config.yaml
targets: ["more pieces"]
norm: "layernorm"
depths: [2, 4, 4]
batch_size: 64
lr_schedule: "cosine_restarts"
adamw_weight_decay_other_params: 0
Rows from block 4 of a small image classifier, named by matrix and row number. Rows with one number belong to one neuron. Each number is 500 + 50 x the weight over its row's rms, rounded and kept within 0 to 999. All counts start at 0. Numbers have three digits each.
After each neuron's rows are labels from the 100 images, of 14976, where the neuron reaches its highest value: "top examples" is what is common among them; "colour at peak" is the nearest of a few named colours to the mean colour under the peak. Only what is clearly more common there than usual is listed. The data: pictures of board games with random positions, seen at a slant.
# fc1: MLP up (model.blocks.4.mlp.fc1.weight, 256x128), inputs 64-127
# fc2: MLP down (model.blocks.4.mlp.fc2.weight, 128x256, transposed), outputs 64-127

fc1.18:495493434437540511549456574484504602507497501463490442493524473434547513493385531512517518447527541507484446524507535487526423509470481539639393560604536536382492485394478601516521522515486458
fc2.18:456583518486500503450520441496416549515409509503638518504618474545498582458525541500441555568600465533368435550513583469518547430537539562467521483527487487452581520382505523568517524478459551
top examples: noughts and crosses
colour at peak: pink

fc1.194:460507520470483463593478536475518480521540482556527507511502464513522537488545464437435500591479433479462537617458559494475491577434514590410504584539463396359476534521419432433485471533512465
fc2.194:515519516542550510425452541436536558483472455571501428533451480574492480532457465426541517398507464439432562507475631486523449523439598493400553458567506472456529624499480534514492485522522614
top examples: noughts and crosses; nearly empty
colour at peak: pink

fc1.124:543569521481402587487507487508527416526566455470442606534479447538429485524452501493418660519549536425527553491456495534505519553486518495493516475600469480462496513442567499530410460511544468
fc2.124:545441376533466447530547559462534422540625543424506565401490475485486456424464473459528547471551424532472498502499530599570469510565558622506534502472512455538500467572533452525544482544506455
top examples: first side has more
colour at peak: black

fc1.147:430551483400614450538517584455445537540622477521583523550482469433519473496492470482467577502473506434484462506470498459485474479501445529512469532511457487463500533486501477466496488496545713
fc2.147:474488511528471480549482500557588442523471402559569540517541473462489438421410468494416536527528521504559456428439438463556437587492461410517437428418498510444467413542582397572609503591503464
top examples: first side has more; nearly full; stones on a line grid
colour at peak: brown

fc1.151:517534546372587534575473521448574476392571538564492516491507365563560578440442453441546551554554582459493503471555504483519546521492524464538488544468503440570522558479527511547481480480586491
fc2.151:520502468444559413493507492537572483530511518571411591458513481523456600585538491489501440540545484562422433517478465446557521522428442627430403502404502446438478463520525527452467551491557413
top examples: noughts and crosses
colour at peak: pink

fc1.7:457582461493569432455534580536530489549467569451485472507489505573566527503455478483456459479570555482462532504451469471505427553594508566527482525477595457500435485496456382539551440518506347
fc2.7:482496651438520421397562467525521511505423542472571530493480527521583475500549559535452427464461530529468548527427528558444539435456535452404551562510509477481526550462499522471449477518424531
top examples: first side has more; nearly full; discs on a green board
colour at peak: black

fc1.191:512450469420539423546435473379514560554430489506517539456528578487495516410464473429399515461510572512507484558483406487556509510589447510505453417487492488515533561558527477483441466561502492
fc2.191:537543536511474572527413512503470520443462461523529383435441551451434639573531565458485522459521462466502444470415435511535495505494441570562510440515544455500406535526534473503499521548556511
top examples: draughts
colour at peak: brown

fc1.225:457557584547514427550531520458492463504451452564488528534465508481551436417458543602428541546576515478485556447522560570568510474459452559477492486500434483602508498493376567455489466517502472
fc2.225:456447524537464580481514550452484540471622496484380466533456531551484536434507492439434568539539515491512605347497465426451482540516453428474443487416464506510540477464545431397561440559413515
top examples: noughts and crosses; nearly empty
colour at peak: pink

fc1.66:515580501494504574452537505520501505466520469438458424533555475473484424514489466506553523555571581435476507417455406417528525488584476538483477491522575695504509611399485547492525477545503486
fc2.66:412469392401500461487507556570616500510486496526473555567625547490441545530457425515513442533467491468563476453506573533524516536462454500492542530452513476514511563528538548461493497440565510
top examples: noughts and crosses
colour at peak: pink

fc1.233:537483522498429594553526470445399450536462460445436516514592438447489541435558477497499665502623509523509551511496472530564452539518469530518465590538541490491548461582503562532422470511513385
fc2.233:576453541495465501527523545568596452584535529453484484507472405497478457491458498521490367493420389468444508511500519519502557508410537585537570571488467554474454485396534488447494475585546512
top examples: first side has more; stones on a line grid
colour at peak: brown

fc1.168:537351494528553433575492499497533474582546486496407491493470470463533495554420515533425518454481476470506472468527466540516586454491529508531494480564476549473590514464511441541632503497407483
fc2.168:395528489572549540443508397486493415485518416526569482475487470451605446447559504408543500549570533410504590516437539437490522446550485479497639463556544420455464521515479451510460473478532617
top examples: stones on a line grid
colour at peak: brown

fc1.90:453408380393484573480553535525511452501467484475492532530460467551459468465478504451446517578528485477510448505643551448539589485530483550555499570602435410481448510483567544441595483478512602
fc2.90:457486512553568444482522473536514508524491426532533478537465523468512417441596532522474527472462433463536559510556529380536517588557500566450500515473481424456473462389460516516570562539540525
top examples: stones on a line grid
colour at peak: brown

fc1.132:447482514486500574494441529515498471507480452421525525374500500507556446498536508542478487428516508473498429418440472520504573477569482524537562511467534505646504518488552506437526580466478496
fc2.132:458556535472536487538529477468470470512459508533483513485565446639446545533534500407392539493474528480360483405449544545489420596464483505426477485500397545489480480486483495492436495471524536
top examples: noughts and crosses; nearly empty; more pieces: equal
colour at peak: pink

fc1.55:495540426388483486462552414484501533533585483561410589516523553493518386515493525468511455505540552621503437525522417468511524533486565482511530552598529496517605499534494488380517553472455528
fc2.55:524487413426599513538522516486566566551517520557494516474452510482536527557474442449491481570420472501542571507523489472491617474546488480523573471450582520427444427470457482533489339568425492
top examples: stones on a line grid
colour at peak: brown